config = dict(
    model='contrastive audio-text model',
    dataset='melodies that start on their tonic, played by one synthesised instrument',
    n_mels=80,
    encoder_arch='transformer',
    encoder_qk_norm=True,
    encoder_moe='expert_choice',
    encoder_experts_per_token=2,
    text_encoder_activation='relu',
    text_encoder_bias='all',
    text_encoder_positions='learned',
    beta2=0.98,
    warmup_steps=170,
)
Rows from block 7 of the audio encoder of a small contrastive audio-text model, named by matrix and row number. Rows with one number within an expert belong to one neuron, the router's apart. Each number is 128 + 32 x the weight over its row's rms, rounded and kept within 0 to 255. All counts start at 0. Numbers have three digits each. After the name is the row's rms in percent of the matrix's.
After each expert's rows are labels from the 100 clips, of 14976, where the router gives the expert most weight on average: "responds to" is what is common among them; "peak on" is the class under the peak. Only what is clearly more common there than usual is listed. The data: melodies that start on their tonic, played by one synthesised instrument.
# router: router (encoder.blocks.7.mlp.router.weight, 32x160), inputs 80-159
# up: expert up (encoder.blocks.7.mlp.up, 32x160x160), inputs 80-159
# down: expert down (encoder.blocks.7.mlp.down, 32x160x160, transposed), outputs 80-159

# expert 24
router.24 096:090139113159105108118073110123111131160114158151154138081101144139125091116099143119123094148093121202127120138072120057103150193134118151201124142143168143082169109119112074208100097126094167121162152133176110132082130159102171178099110149
up.0 092:118130114138098098109158200126121078102152148172153181132150135123088149127155152156087111119135230171108172150107115135107059133193136178126079075122156107126146133102096087123145147116130140178128161119098145127171159129154052073106171194
down.0 087:111125112126136127131088107182102110106117179123170190141114137124170161136060008114119062118138101086141142162195127124162167101149131080082124098136164168146163172087126124156139120062119086123120111092171092066119109109146183078096057088
up.1 094:118107167119065114136157131163096133124120201158088108137169117080108195057106065177109144154153144096137160170119127062173100107118109169097058107155100102141141154151128119143159119152148153110096046138164181072119124134140162127101119143
down.1 101:122103066173103123144115148087110119090123079128137138153076123165128131144128151189106139178106156124165192104101125141121129093067144117076085101152111157155202115142166099097142099137203134105085114135189183148162199129147127120081161122
up.2 109:193137131144084147108080138133100121174120078111192135162085128121155140110143150107142197085147102189126136172080142130120104125136117151119146119127118178151107127112115144118122150094124184073134188122183069159131082138119134162104144114
down.2 114:125134132133157085084167100159152168185124117106145076097190117138089095180122123155155110134114186132123047122115055124123114167121085140109128125132086161105104126132137129210137171060137075128076111181145126117125152147183094166108180143
up.3 114:144109095159126104107072144083141078136095099053167104213103167132153111109146129132154189099086154080136135090133130101172143150075133127167130151094116157119087110104128112131084107090154130140079113183086084147142139151137082102121194148
down.3 112:133181104091139123161167067132107116106172154126159165059120152136118130152112103159133086110155088160178131156129094181107082071067084175079063152153117153076136157100123131153083141148139147134114095179167164098050182145167123158099086127
up.4 100:142088170204151098166156110113119093153147191119095068147143136084109145066116126103151160116151137126112141142115148185105110092154181219112107092121140142135126135155114139086112153172109156123091113104082133075123104100093163094118121147
down.4 087:081073084063125139100149167115118142108112191078104121119080139124139195175085089055170079131157084116106142130111136168072110100120067128109170149090157136145174049082139127128094155125144125168115130126172166090165113068140090107165139126
up.5 094:135116121172187156131165126128130135107181114165145118153120158060089151113114112155109152170165124051136156131064066155146120111138155148053103177106108149189179122208158131130142114160153097115109134126149074129138163136160123142039131143
down.5 100:107090106121108110154144107103159149123115096116124144107081153118110153076069039167129090128084081101169193162177112181109172065066100057081075130185103166131131050180177111132158119122108144164145096141138118079182116112182118135145164089
up.6 088:164116182146169065124090115144101118154141101143126158121125078110149134159142118085102113107188140154145102157127141129094110139079135190134120180166157226111086162125058122168080109122063149117125115162154077145094088154143161189121171126
down.6 094:139106107115145093150136190146179147126088098121095090126127112158115114213208165121199115163120137183137075057189126110137102129172079152163165134109082112126099174141099174115131099142114125136093175125134123188180121120138105151160120182
up.7 099:173152141169111171118102113142137076164117134110121146092126088118121109122141159118135186050117145175111116139130126102115135169095151101130142175151143162112106086084120134135128151129110126095130163110106088152106062134128115124097126174
down.7 105:140140124132124151082160137113149116130157121112155172106227103128139080197116106104108092122155126163166110138164150113088059173182146105138075159107048117134117084091106154117134180103105111106090100203133098126131098118123117169106153140
up.8 100:146046177134134131125094143129153107133148115132126128142080159151173168070117088138160088066133177128125085172142120163123127109133131102162074077165173162193131063099120136122114127138131111180136122169101126094115171138162169122107152187
down.8 101:108128082141123158168141077120155160101174086174140167115123127104061181129108184115051138175103077091148148147110094177104166139132092106128156111138165186073190168141134160081106109086124139120143109098091143121117050126136158116155109112
responds to: the note G#; tonic: G#
peak on: G#5

# expert 8
router.8 085:160148137112091116146093130172057118116104100085163151141128167173131133124115139133098082169153113143107110152164110045068136151111100090164100129131084123043118171175166139126127129134179174056131138138161131102139182125150112131131116168
up.0 092:093133152158190117147147152091099181160155147208137122152112129065100114155120093137117142078167145164148076076159135118130040099093111101095096121089117116170127181125111154177153105161180145176107132150141110114182115167136148133132117129
down.0 097:133099042121149166151075131053144153156135109122127121128157132094171108142130119107181105174151134077133117091129153179217147162117122158148099144100124109142119127077163119109110140176162141191115081193142087110138120136146138074181062105
up.1 092:130083135120146111095057168089153146142111129077111087117131129136101060103150129177143187138180137135136186104162136191136187086117140185133180093150152092163107140154084096121150111127107148151133110137131114097164143098082204122098123138
down.1 094:130200140129115143147090120163083099169108066122138096113076081120135102126037166163076147045160090105103102160103115083138083125076184133085172139134070103095180117093165084153144111124133128098068142147085125128111112098179113107096128122
up.2 106:166139123120131113117142072086118143179115111139125106188084126087167085091099107115214138140077187091134109110135125175139121163108146116060150151128111084154050169144087171116105133111064141153109166147116095058222138086159169086104094111
down.2 103:127058129130146119107076124132171119120158120088093105135142237095079172157180161112200082136179111092178110143098136189117114069098105135108134130138135133134075167152129205166153119138179071152078079175131156111138146130092147162101100108
up.3 096:063122156176130123091154145127110143139100110104084137083151119150168116052142085091165153188131208157132144103101132176152121095146163115133068127116137128183166133141129193088136143113097121119113107027142199171178179124083149120129074131
down.3 097:111101168126115161096134145093060147238158146101092121193108090126145153125098134089167153096146094135067174108143119137066162103130205112163093112140124123131082146101097116147115086149099151138190139069146083118107148132152139120191093093
up.4 100:157131132116171124114131167106151192171200096169164110148111106101149154073065157158174139109203162056186111100128145133074131089150111119125161156100157112179117154169143125156133100145089127162089130128137082106146110097130142199140115112
down.4 102:125181059083174116133148088109182106102086095135183128138092135043127121139139105146157113103100162146172120133097154146156087060092120145127137133095091118125149082106139108093131123144198064152042127148117099145141191141135094149152160104
up.5 090:195125093160124099121099140108111118097119106141102113171157146121113103095215127165205184116073101181111159126125145183132148107125120120077106104091147161141174106131170145114158188115152104142142150122100165126128120109106114111096152147
down.5 102:076148136130095186113159114191090137161095122161152120093075096136090193122117127096109148064141110171114150126093100075102080132132138132140114172149162162114083152078133110129171093159047171054153165122143115132143110152170154075105129118
up.6 102:140089174174174124165153082147129143106103134145088112136136149155146132132077072162129087126132100145121174123163110150134117115134106130125113107187076121142131166098117173145130126154197113133174130172174152099165138133088183071157084138
down.6 093:151063121181146085164178164068165129204146135091081166140106100065144112177130171176121077153098152133154116089155091101145173134130159125125156161104067117142147166135115173129123202136086168168132132162080062119172153125175156100222148142
up.7 089:175121156118198126145126137133166151185123127137087105157137124065136136152177182113144179082160086114120143090174189138133165131185142138203128087137145100128074066144091206118111135044113089151092123102157116162136084119080102125059126153
down.7 085:121166168179166130141134091094067166176160133159194081172107108084097137092102125180083154100114129120144066112146086137104114140104120153158168101148133066081136074086137050171103110128151122149125162183120106118100118174086173082098170116
up.8 092:142124062158173137120182134114138126120137141136125155176166084191173100149151063057143148121155153098111153088113115122170127147141125124147093105122104124095088135133082177157119171070070131161103123107123071108118093101106165131136102120
down.8 096:138170176140179159132119127133105097126144144081141125149132118124090094130118104100086114070161129127140090089157124140062136098137154149153144044181219137158101087148123087171236109124202139107182108145141154155117106116088136147089167075
responds to: the note A; tonic: A
peak on: A4

# expert 29
router.29 090:150106121045104134140141089102133149177099146162128107156157172079130182162104091086139102121124127135147130128068153112158121121151154157088155138121115063069169134185090129094090115108118164163110142100104109121096142082132083124190132145
up.0 099:150107138129195103156140128073158145168143096114159108178099108124185119123134194150150109141136123132109073067138114179154128128189129131165176110121093133118015125095135164087120107086131137199126143157104115133158146101143084071222122063
down.0 099:088114115121145134104109095120117123114117098115144093145161116114147133138145097187155104098115160157190127175145096158136163134134113095112140130116055128120154145136126093131067066158142125165125076131081173064198197123097082089136216137
up.1 089:126123112139137164106112095112111108212149157160022127171120213147113109126101070098144108114105116131128173101141143127133141141127123170091042138164157131152148152115162073117087093123121137104126110070159146112185140155156207145093066100
down.1 083:069144111104175130102125115108077135107169120095140123161145153124120142116116165091150121201099100126132136123114142152149123122170125069179067189162132154165126119089150131113107128035173135122161158114143103137137053149125088137177090125
up.2 110:110116070082095197106073134181101067166097192133132135121149138106103181104102082142112135180187124125153154106099176128125179124087111138075132172134153142080161119127157112152107126096125142130166135116134141066120109125105148172173046160
down.2 107:147130076145068133191168080119079145103147151135091110143109066133161161124103158185115160128116112049090112077077137163115126112144152157113148110082105104119105114139171134101080116067123174102179143121150206101131096081103096098138126148
up.3 101:079107120118143146100141113113165116119192120111153155137113079108103110107124187181147161127132178089162103115109119111175107104108106158127161104211082106168107118069155124083119203196113113067106113196099131089137176112160127114187104155
down.3 103:176167157131057129215135112129128091135142164134196153095099114140097109102146151144107080148176118070164123171124105183150097102121139158089143073140125099128188164122150162140133128127116100173148070130102142068132136159105157124096112123
up.4 108:153070071069102131093063127144115120157095113129046105120128160142109168101072122128101093153113125138113185109084165117079190167113103174086103104135162146153119137133148050149104117076116158123103139119142147086094080083130147081129080146
down.4 114:052142119126093160184172108143126178127130147147115107120089104107142175104102128145138128141167112070126137116108133119141110071126131112130169099106086156115113096109165127093096158097115183089159151114066196031115115098144097145167111119
up.5 113:128111172097175116133106142134143121076058121107161146075171079136135065102169102143066128066134148100105117168158085135151110106135112170103130119158098143176152106119120121082147154178104094163113076160115085119088147107143115169146152136
down.5 116:225162129150151100125188169090134175139097136056111156116130124124146115124104150112128084113145083168129076126138139104090090171115105154165107137111135161131066130163156166117157132164091114113048133122167124109060119120176111140077137096
up.6 096:107128148135097110066219142155103167152130099078086140154163120186129128129128115064108187126125133162114182133141124081119114142150097115170113108086141181169098188070120106129108118143172166117096107113180092139175093134155164108102103084
down.6 078:108114139113153142085141145087199189162112147104149138132162146101100165085066139146143125203199133107126126085150106210165157063083105155167136133155104128136144149115124193088140135072105126143153113113111104075127128154120113141156107116
up.7 102:121140107101144158128089148170060096183061154136124120104127168139143193081028087115067128143154121123125149148094161128055117104081126157179128169166179131113156162133108145116083111117099141102131167133172162082122110121148134116130102132
down.7 105:148147059126079175209150104183112161148092145113094125147115068110117157086112111143116141150136085083098185082108172125144095146117144171112160072097138168119110082095162109094113087104123160098193066111168194110116129087114111107103125113
up.8 109:092098141145099170099177120085147151116144091112175116146124079089101125152185159150136108142116141114100110141130095154162096136140087117123182113107091131181126041109088159142158110103142133181105148158171130151099133161118106162197155164
down.8 104:178156140131100127140165170108084129127176125124161152114140121198139076141115086096138100071145084149146101164172119122102076136167157203145112091101131114085082189102136205119128111158149109122131161097168082099064116178167125106124067106
responds to: the note G; tonic: G
peak on: G5

# expert 30
router.30 085:076157081156092151118125113120112130111161121107111112144092142157118108088107094087082047161145106162073089134122126079072151178165160150088150164096091085142147178126173076183119107163165158123164147115151169107143194091131177141133162147
up.9 090:111148098186162137119078108181131197088094177118188090132106121175115121175160117059130123132119124133120167129143111113130118119121094159103165136107139120115152136151120147104154080095101121105114062149087154089055091173131183085141105049
down.9 095:098142134098081161122167109151089132172163072130149102198087138159124105101069106159149118107090122101110088085095138118148156094160142147131118149140104084194148138170167087166166099128103164121156123118169128148155073152128121112107076158
up.10 109:086121179070151152156157162095098108140147141188096106160101134097125110152159136152071111196157110088107157084146122164149161088182147092113098160129073163072109130115151149084137137129099188145102107150133143160128134183135118129096082118
down.10 106:182177094069087069150112158089138101104109123151129096160122121124161108122164145182206116116077145149138146126143115119165088176086107103087086134044111129197106121110159090118049159158192121148055112178137153155175156096173159113133109146
up.11 088:168114103135166098130108139127152124157133151083110213129120150121181093091123147109167108082058075134184150094123143139118148108103128129108073110085153159169158168091148131097171120178128130131078169122108138117177050127076139146201165071
down.11 093:058089136118147115163149145132155125089161124143120112156142158139082168129098061109079166204101120070044172153156131079059213116159159078140080147160067168081167131139108080119122142103125092104165137089100129133114089094163107172149116106
up.12 109:187136104104133111130083166136111119127096191127065114139138134140131205052133100120138116097131092109093147136071181122137122151118170116152084140067138138144141128120192099139121146121085095084088137160138169135165126072111137167135163125
down.12 117:116081103136119119140209152124170116097115165205123128085107098096103189175158112094101144146171100128180171107125103083123119120151137212113173097141115147060152150158083119103122138098108166109122128103160127112092100142121100105118098146
up.13 092:118097160160109136185123173106102143144151115100102167127095160179133064126141189126129147133123163143123143134103180117144203126179146104137061155119136080161119115093151143086155111090133139136119131100108197096185128166144138146143122133
down.13 096:106152149144149142104117161154185107062065099153138214112117130159139113108116073130138099173105154131121116172133111174179089139065092096128123152139131142157142124135179132098150134120185086174097062114150109141185166092082060134183081133
up.14 094:165081119196134134081141095184155113094119169075113227115094103132119133114179133125127159135098084133122076140118163141128128102096114199135091126069165115104115106104165083114136096133135099142105139167105128109137078141092078108144141102
down.14 094:101085129152091165101123175152152114084131089171118141127153119132059136145179072069093108133117101076099156187164141142102148110103113105154107179122127177105076108165100155148133122127119116168112155111119159126128107184086084148098112117
up.15 094:113173120191162117126143180166123084149117125092088125135138125166112125110106117152095152132147106121128119134069092116112181128095154121101124158094179151100118152043116119112161107087086106130131159128079102113128048127145141167122153115
down.15 092:093135108094109131122126155137125101084096099156103149108185120175123152174135070056106140182117058192091099158183081135091106097154135142127118099169196193152140154157165147174157140098110148097118091130136123156169081139091123113079149128
up.16 100:114075161159137145159092149115154099116056104107128186066201156134097135085192174037074111117132176148155134144150157120169119115109142102145134122173137173139136124084117086128139101143172130120136146102103090124170026109114082151055138090
down.16 090:113072152132110117133133162123079133106094139175147153207131156091083130125103101160167155103138130153137119132105125112120122084148144166142028117105126156136116131162160123087162136093099131160108084081152090123195150117099140169145151097
up.17 092:153094178134124123190166173092116134137185160143084136131144114084130115147102127126164120115183177161127146156141094109123141100123109156118132120141195118151147148145166135139137136158097140163133114173090125142133179161139116110111067176
down.17 109:112133064074153070126121169112147089057125142161134118094125142107155113113159172172167132111123133129140125107149180105158063164130097117117093113072084094141128155155109127124104146136151075111076120165085155130102116171126170135101112124
responds to: the note C; tonic: C
peak on: C5

# expert 31
router.31 097:111161078127131125148193089164144090114119127121150146105141173189107137169109072076079102178089092173106069165120082086100139181111139144174137186111136156063161175135111123157094076108107120104125179094127146176147160097124163154124102086
up.9 082:123074143105142157111071162137081130153185151108095074190118094173138112125156129148099120134163125146084138082152180129143125142171172125160081134074128109129073129145071158096133162137062153153148162134139123141155043096135106083117087163
down.9 092:099159122139110128116150100156121087140070107117111112127183150186066104080109097173125148096102043131072123185132129103133111178122090138165154085168047165142116139106143064140137098134136126059140181104147117142152118127184130167144144176
up.10 104:133117104140129099118121147159144098104160133094090143144140163163060142116100123196124129140073120176134162111143204143131087149131116120109108103108070144154102122102209103143144125156096072133104122174144154133106127090110164188103094148
down.10 101:148150072115090090154160117124111116143085148062181129052095133184082104103129100122162086136140079166142166102100126145175130137127078160120123131112140195126139075054192111107133140161121184123116180160092086141095130089153141057125124151
up.11 104:096126101152157141135081099183154095126153130122139126054109158131100148155144110073098099145086136132130190187167084101079146101059103158157112105156142160131202111146112078118105092193142129106156139096155131066164137083123092119120135108
down.11 112:126144170100092135126131149076154130196152126103104123154087195129160108176075197113100146132094067050191075072121118102122141111116152165147172143091145078102084152165120158110128075124151135158136099136084114108132197135134089092167157112
up.12 106:127146120157111142139172188159187110091085092079106188123118138177119166103142145169116127101114113182138168197109129114095133150157107158087076101117145168131105076097159159140168129164095100137089168106118109182064111115066133115093138151
down.12 113:185115009097108103162195108126156129120112118076131118100077099142137148061132165121137117080123088085174152083111121140153086112125120108091130097078169194145120087102191108131137134132135117104076174147087119177161131095123117073082110112
up.13 086:118135150129173134096114103163159149104155120092167095183176119143105166140131165088189103094131172072141108156162076127119151078194131136109145122164148092142165098122098147151159127099133055159110087144102074087149122184146077212099087073
down.13 093:148147185050120193085083108093131138133126171065148081129140135176118143105176135105142095116117176148158098144164061148124113127152076108128092139114178136126069088159134160120077137148132133129107115115148071142132172134148133097099149121
up.14 097:108051162096137158128114152150137069162130127138054083171145098074107150087147105130190165170159122085177159086107172157154141105107149134114109087143160163157171091108095132114123146150128163155123118160126148127176087134143108107120116123
down.14 085:190136165119084129113144106137150178134118149080139159068120154113104119155105158090175149090181152207090102105125102130051121147071137081144137123145158184102116074154126105167126145086126126138144104152102118145085176139180131150119165114
up.15 086:109096117095132088129172124106167124120101106128090122118138084139144087150139130104114175118078134125052115163136076169155110148129128173102081114148083162093146168190113199058161135148095110096091123094135076114096090062146125144173091139
down.15 084:074138148074158135122098112183073108122113082181101071101152106184092114143139078097128063137139136121094157123131095064114166178122114157154079131124083164107144170124136131180084191081184113120065164116150148135126115119155168135101104143
up.16 095:187086156111096133130114134125125082065109127112101179100152105085107123118183145153086118102150141140169153158107119152112145098150089163066150102172141126185167053137196122080146149168105152156123175127097123108132127097154093107107148120
down.16 099:194122128169152164198180135099149080136079130144149191119101119141078145074117143159163128126113149103124137123116114116102075111125119129123139061113095172085113108105130131108152109116087082072090201177122136131139117141162125069141150121
up.17 105:172088114074100131131150181085167129108177128151121091130177082110130118165110173136098166184146141075125135108124203152188128096141107102141140095101123157137121110164105172127152133134161124106074075157124114138099158126089107138140118140
down.17 093:121110086136079144123168117109091124104138117027156181159111106137100131072119137132128137183092105118150121126114153084079104148095145151023059124109123113149121128136134112172193150115147151105073144073149125139165089159149091092118113156
responds to: tonic: G#
peak on: G#5

# expert 28
router.28 107:070167122179112158100139135156046118165116154099160112097087142191134152114107058121111153121124114108112124169149099082060111147123104107130091143140097164065197148119174114155090121147134135134139161072125196102124141090088122112122125140
up.1 094:132105169124106105142148124111137135029106150127114126134127114112115097117127071135133064154151150120082157129083158156141136103101128166168101135179216075139192142158075115094103106135101139127163135117151132197112106148153179070106132180
down.1 092:097085169166074109120164158121148113123087109175147128182152095119072113155105154155126192144174166162135136084138139124147057139111142135081109132147111121130105139093078102114152148085120103106181087095152105089141107095211154170095131114
up.2 097:111131137125156137092175103162112109127110092092152063080173079140159136133130168183133128136142175134116168119158137127160131182137149055106108165184070086166097157131092129070088181133079160142098104079148116208125143075121112149119107143
down.2 083:178130111127125193163098147111064123150129106114165127135138152111098138072132151178082127099136138114116109186155120079110159137135125097152097158119126142091081123179096117090114127127133156108102112175119137078125141117145086202081079141
up.3 105:084134109073091160180176130175183185096118162166132142086144078115091117140171114153093121163152124181085140178120122125088143129130089166079124151178105207100188156159096093122127137153114113132161083122198133107116090157122146123154123173
down.3 107:151117084148144136103110095128165110176139098146150140138138149187077095118069119123130158162135158143132111167081131108060123132103119099121100133192166176182088130105067167125123108132215095113108119171162093155071127090201171119143133127
up.4 117:098102187171102128142153137093095147138132131101085139137161119143175149082099087095121129102106070085075137161162127191117121094185113142068083132110095181108147103069149104150148121175113146160111182122142162122173071144075142140109164124
down.4 114:151158088093143138161107113085120115119143169121128109066106151158185223146103079150166089072134053109123123119143138160126115163142120148125079048096130128061123107067153092097106151143134104117074207127131141137153117115114091084129142169
up.5 109:087123090106051080146134135164170104085108135174111123115104133116085179200129114181130088160185109151094197095107143129120149104068146119065135140170096148110118152175150086124115126094137204107147132140071146141167132117112154100132103133
down.5 101:089153156096104133075169160131168147127076139101087148099137107136164139111091116177065134140147151194108057160109052156145086146155095119134143099171090137116110114089165152148136154098124107108130114160195104144053115137166141146103114162
up.6 099:162077094114084125125138173113154094147069139116159139117147141080168138131157159098140130105101105104093174116101152129144179123101112099173160163121140137175167118166143206108132126186124101095136119148081082094159100107165127096208123109
down.6 111:141112140150090160109114106081091124183121118118097119131159130117110098081111102138150152178135097081116184133054108086134153141155204142135134205128131099141146153162105099129150151099072114054213143066109113062177119095167090155141132055
up.7 105:103096160104081155125126128132149163160126118186116143144177109091073122108159143185156188103176167120121147110142186118138097126118120125119099131147081130187069122134103161140187178099067149126146120148108069096129084187124150167153180126
down.7 092:092101126158166113192105125137129121110149121195093110150129153100086145134152091133122171162128176130137130094133104111103148152174193141126140176114128158115122195189054135095145153133103101124147124121148085142164118139155169102101125101
up.8 105:081136118112056158161120125129110060032057146141137163108104128103117145167197124105092170133094092145075142144112176100118173154145153172128128134136120170127114137134141058121151175120153149136140143078064099144133024165158159199155151120
down.8 105:117141108143208203092104083117150110172154131116145158161142145183152169141104108093127165125139148138140051188097065164144075140129094136141110162168158193113151122060182146141139128073134073136116105097182084101109118054094096110153093107
up.9 117:132085109110103090081124196144163129160103178158125109180111081116159116106166150087163120118180163077103178073130180127179178113136179104118134117130132113167107150111054169130154132119103155141159112135111071138170106132174103105139093092
down.9 082:157107119158151116148096154139131148115144152181113135127119153152145124140119152077107117165137142146114142102167124110158123137175112137134209148158091120138120148201049112091068158171216098132090092109133139129149193124154105175063125082
responds to: the note A; tonic: A
peak on: A3

# expert 27
router.27 120:115137137097165157162185108084137133188122111100195146176063139157115088158075141129172132158172165124134080142140099127118145118117103075093175134156137114137101117142133194183103118099127144145135172178162062130123148077167147122109139095
up.0 108:120108135126128127137177133200134134066088151145070165123159141127118186134091076064063155110177112101113134136105109138146177100171159198185126139120194130120178162151120091113169094130096116095166105092114134131061093139115081133111096071
down.0 090:132107120111143102079109174175118123133102119167112122137171187118079164115185120131160117128124125128088178140117158117103168107153137176139097119126174132114162136096175106079123188126161092135097103103038178076145104139093092107099154092
up.1 111:048130176111148164087099130167100117143112113149131123102131146161083120147141078106092143106167110186144131150182103156095141127149123137095106164203140156106145197137096127095129090154120191094166094108159094144160088127143181093114087133
down.1 104:106050168109139154078109162124138163196147131156138107189174125141145074139148170081182079130153141124168093075131085187138119150123128134169157102083142119135077079126110220141066135135114133162128144199164088092091079077169109157107134099
up.2 115:118119154177086159142135091162128159125162122118126166072113139146109147122098124120069113059127144162138108131079130111092137106172125159112142117158153107149146142123092084131153095130166151152197151116149120109139108122126095096131129132
down.2 122:145028118122151122144102142158141163087178126147133129106101102124124178118188146087164083101206163132128110094114148155157129108166102153185124052117182102137145057077134169144130156112113138131101116124171214171074109117078127086084128126
up.3 092:138115089100143130152161170089190143066130173109095121165141131078108163098156112154156151151134143082079151093177155156206098099135159155146106115089118097169155125205170113164135183148184120144065068154114136127157123171103139163108110173
down.3 089:129086146149172138106148113138120124134161111131105095151182045139179121068165160089186151053119165111167155092154113149192127136143130168142211127106154141145104109096128145124149148147069124097088150167133110104080130144060119098130110120
up.4 098:101156157142084109132111123176117122116129070156130139111118141159141120156067046112108122122173117137138120168141111078097178168182117149098139160141151179083120205108092159109154072127121169075232104097153118119104104098174124079140110127
down.4 099:141059156102143121069141133170159153139174156095127095126125115082108153111176190101185118102161141157182115110132132131146100149118162115176132070149148137128100062106094188176132180134090149143128188139151120134106050105108082086082140092
up.5 099:125146160156107144119134145157122140077114132112135170068091182148112154042115146146102145058131169098105172177033148104112118119178139114131119110145217111189139091103086062140152104101135146099141142145202144169168153096161114120118136121
down.5 096:107059163115123153140122114129135128104234095121134123092115074091158082093169194095124114116174164148167110091077121181102111095173117165141103072135180135138104078068088198118111157139105112140092138125111155125102124152115098130122124185
up.6 100:136120140151109141139121145173145165141108144104169168143074143101091145132106086122086090072102158182095118172095148097118144117204131153173138098152150177146125177109047153121189095131129127057165134117163137162107062154104106144110130138
down.6 103:110024165109144170123078166150168149099143132153120119110119080141124117095171169060158116112131162089117144135136182161106114107159101139146150090114185098138110114115152137109139120147136080096146128162139127150104099085097148115104124114
up.7 097:157124097137066093130149124151094170167094124127126145164117121167065152194154149131106131127106107191179152097103145134112180138117134199151127088128098134021144195117124179114145126115100202105150127079096136136154113181127114125165153161
down.7 091:088086177132126172087110087128139130105117143191098125129185071133095113098179167129135080106136099159135198147091135150117135109126119125143079112171191145134157084085135203142121120136151135133120119110111171162093078081100127133060063119
up.8 119:119135115125081137099140130220132115104113175161138117111124142157086156152115098127046121100166118141101139143126157066112130090181180171154120089121206126082174205142101147150163130150139171098141144089140136211099071162122117118084079142
down.8 104:149112135127113113119130098146176147116091164166063109086189110142112148127189119094086093129156121155111200179122159159103175097106119175121100085141195137096209116124154121120162184185125153067140161103132150143060089139100145138101132138
responds to: bass guitar-like; thin (high-pass); piano-like
peak on: no note

# expert 14
router.14 088:113181138169086080112129066102070139105156161123165145110073107142163068088097102120062138139087106109092136143095145086094104197139086104154128096082075123106105121126162147165105077115120108100121201192176159140116151136139105091110163203
up.9 116:172152099110135121134122142145126153090117168114106184089144074134150117179172186148104139137109110140114132118116122182156181133145073139169112057106078199119129092131120058109133140147116131139093170145124153130106134138093111091102179133
down.9 119:126159154171095143144154117110147138140068103097122120114114126172055120112172104054080112085097107133069118182140132135106145122155141136140167133119081201136081134051166091153154116104105138104114145144141104162108115131092110154144161107
up.10 098:140121148139131056135163143078090183161139090159090089165133059138165109143122125122144114136144123070122061115084111097127117116178176116155147100123075049122088140090096153156144122104106129141155098111136174107100150219126082148110147140
down.10 103:081106072102144096147113152113113138089094137121091109148111142116137124141151135131149115183116114100111180117128109126200161107129138140167087161093091128115187175199170121085124198108124133110078106099098130105148169161122111105189108128
up.11 097:166119074160098094137097154105142132136110150099120164139087142074121103160218175150144155122101152124115068085148101134116121140114117156097118098137160151117115145149105146079097111099181104149172114114171097143111092159104041136139186115
down.11 106:088157094041143142058094151182087148133092120119117121111195101152142149173134116121158113123130112144069145199128094144137138125169093154159163145145129103139137084118220099113137150157068141117116152087123152118145056063116162081115117140
up.12 086:156105124143084137103128152136159122178141089106110094186126119127113146130125127075143142141135120106104065064064084062100121109110167118135117148067121068188129160124090162166103139104096147149127116127122148127096084230145103176151173141
down.12 097:073167089068134121140136132081062132107113120094061070144177164151144155148107164137165156191107140129091155117103102131196138143159184175136078141125145075102106124139118120029154120176105131102144129074089142113151161185164121124123096149
up.13 090:074140080198113139155060138138166187142145142058131132117116159119156129146200176107103155122104148107161095133123098086125192095109117124135106082125124136110151172160118105117072179079134115148137190158106138154146103150150084138164149151
down.13 094:114157143151088125149219140138117141147074083109136127099139125104086157184128132124115081076073097156061197133154159161135137136155108135160129150104058131125114104096107118088146120124117106134102178117052102099161156084134129142123169151
up.14 108:182116144129124134110164128112129142171090084134106153147109128196119108087075181161110081133139113090151126128092202163134106134169072110143142110102087120148086059077120104154117171137080124173122134189185166123112182126098091106098155156
down.14 112:097105147151139114193144175080125130112142115166127104137102091132120166139114112019139108119137113127074143126100149121153128097184088156142120092059145173085113151136168133096172166108094126096122161143115143126108123146077088123117176099
up.15 100:192090081100154162110148150088150123110156187122123135200133135130130193135215154107132178120156117082158164089131128120131188086155153128217116091134121151095154170151136156131125179114151102114105084146058128140104100109098140181170109128
down.15 100:077152189117150153129094147158115120096166142138119110165191125124165157100113124162103139112125149149155121140110171074122166104123174087152116156173178093138178094114127109137150096108144143114167095083113066150076122154142129161083083126
up.16 091:153137124171119184146175119109106147141185144148106071143129128086142187151133135168146101102154132076152160106109127142094135092181124147103092128100087100117112231174156107113120146101144136088159139118143099138164141149176077137131099192
down.16 096:129146137114082098107127141083123118151141137083116145123188163093161130121126129125103106212132109138141172133190070173145168121106089119090063144103111119128145142162146135117085132180076120209122053101062126099180158149106091124222124082
up.17 094:105109145089123130105142159092162178158121203107071118094147087080095092151132084148103096144117090138095155127146143148146180101172129144122161119145107175135100142166138084118122171149145113152105068134055109139167099139101125157156109115
down.17 092:161113077149086168061135088178126107079099130176132119124128147125075110126121073166043196130175153141091074115091160075096131113135119072145174128155086147132175114107119180140125130063137127129167138168158094052149175121188125198144099133
responds to: the note G#; tonic: G#
peak on: G#4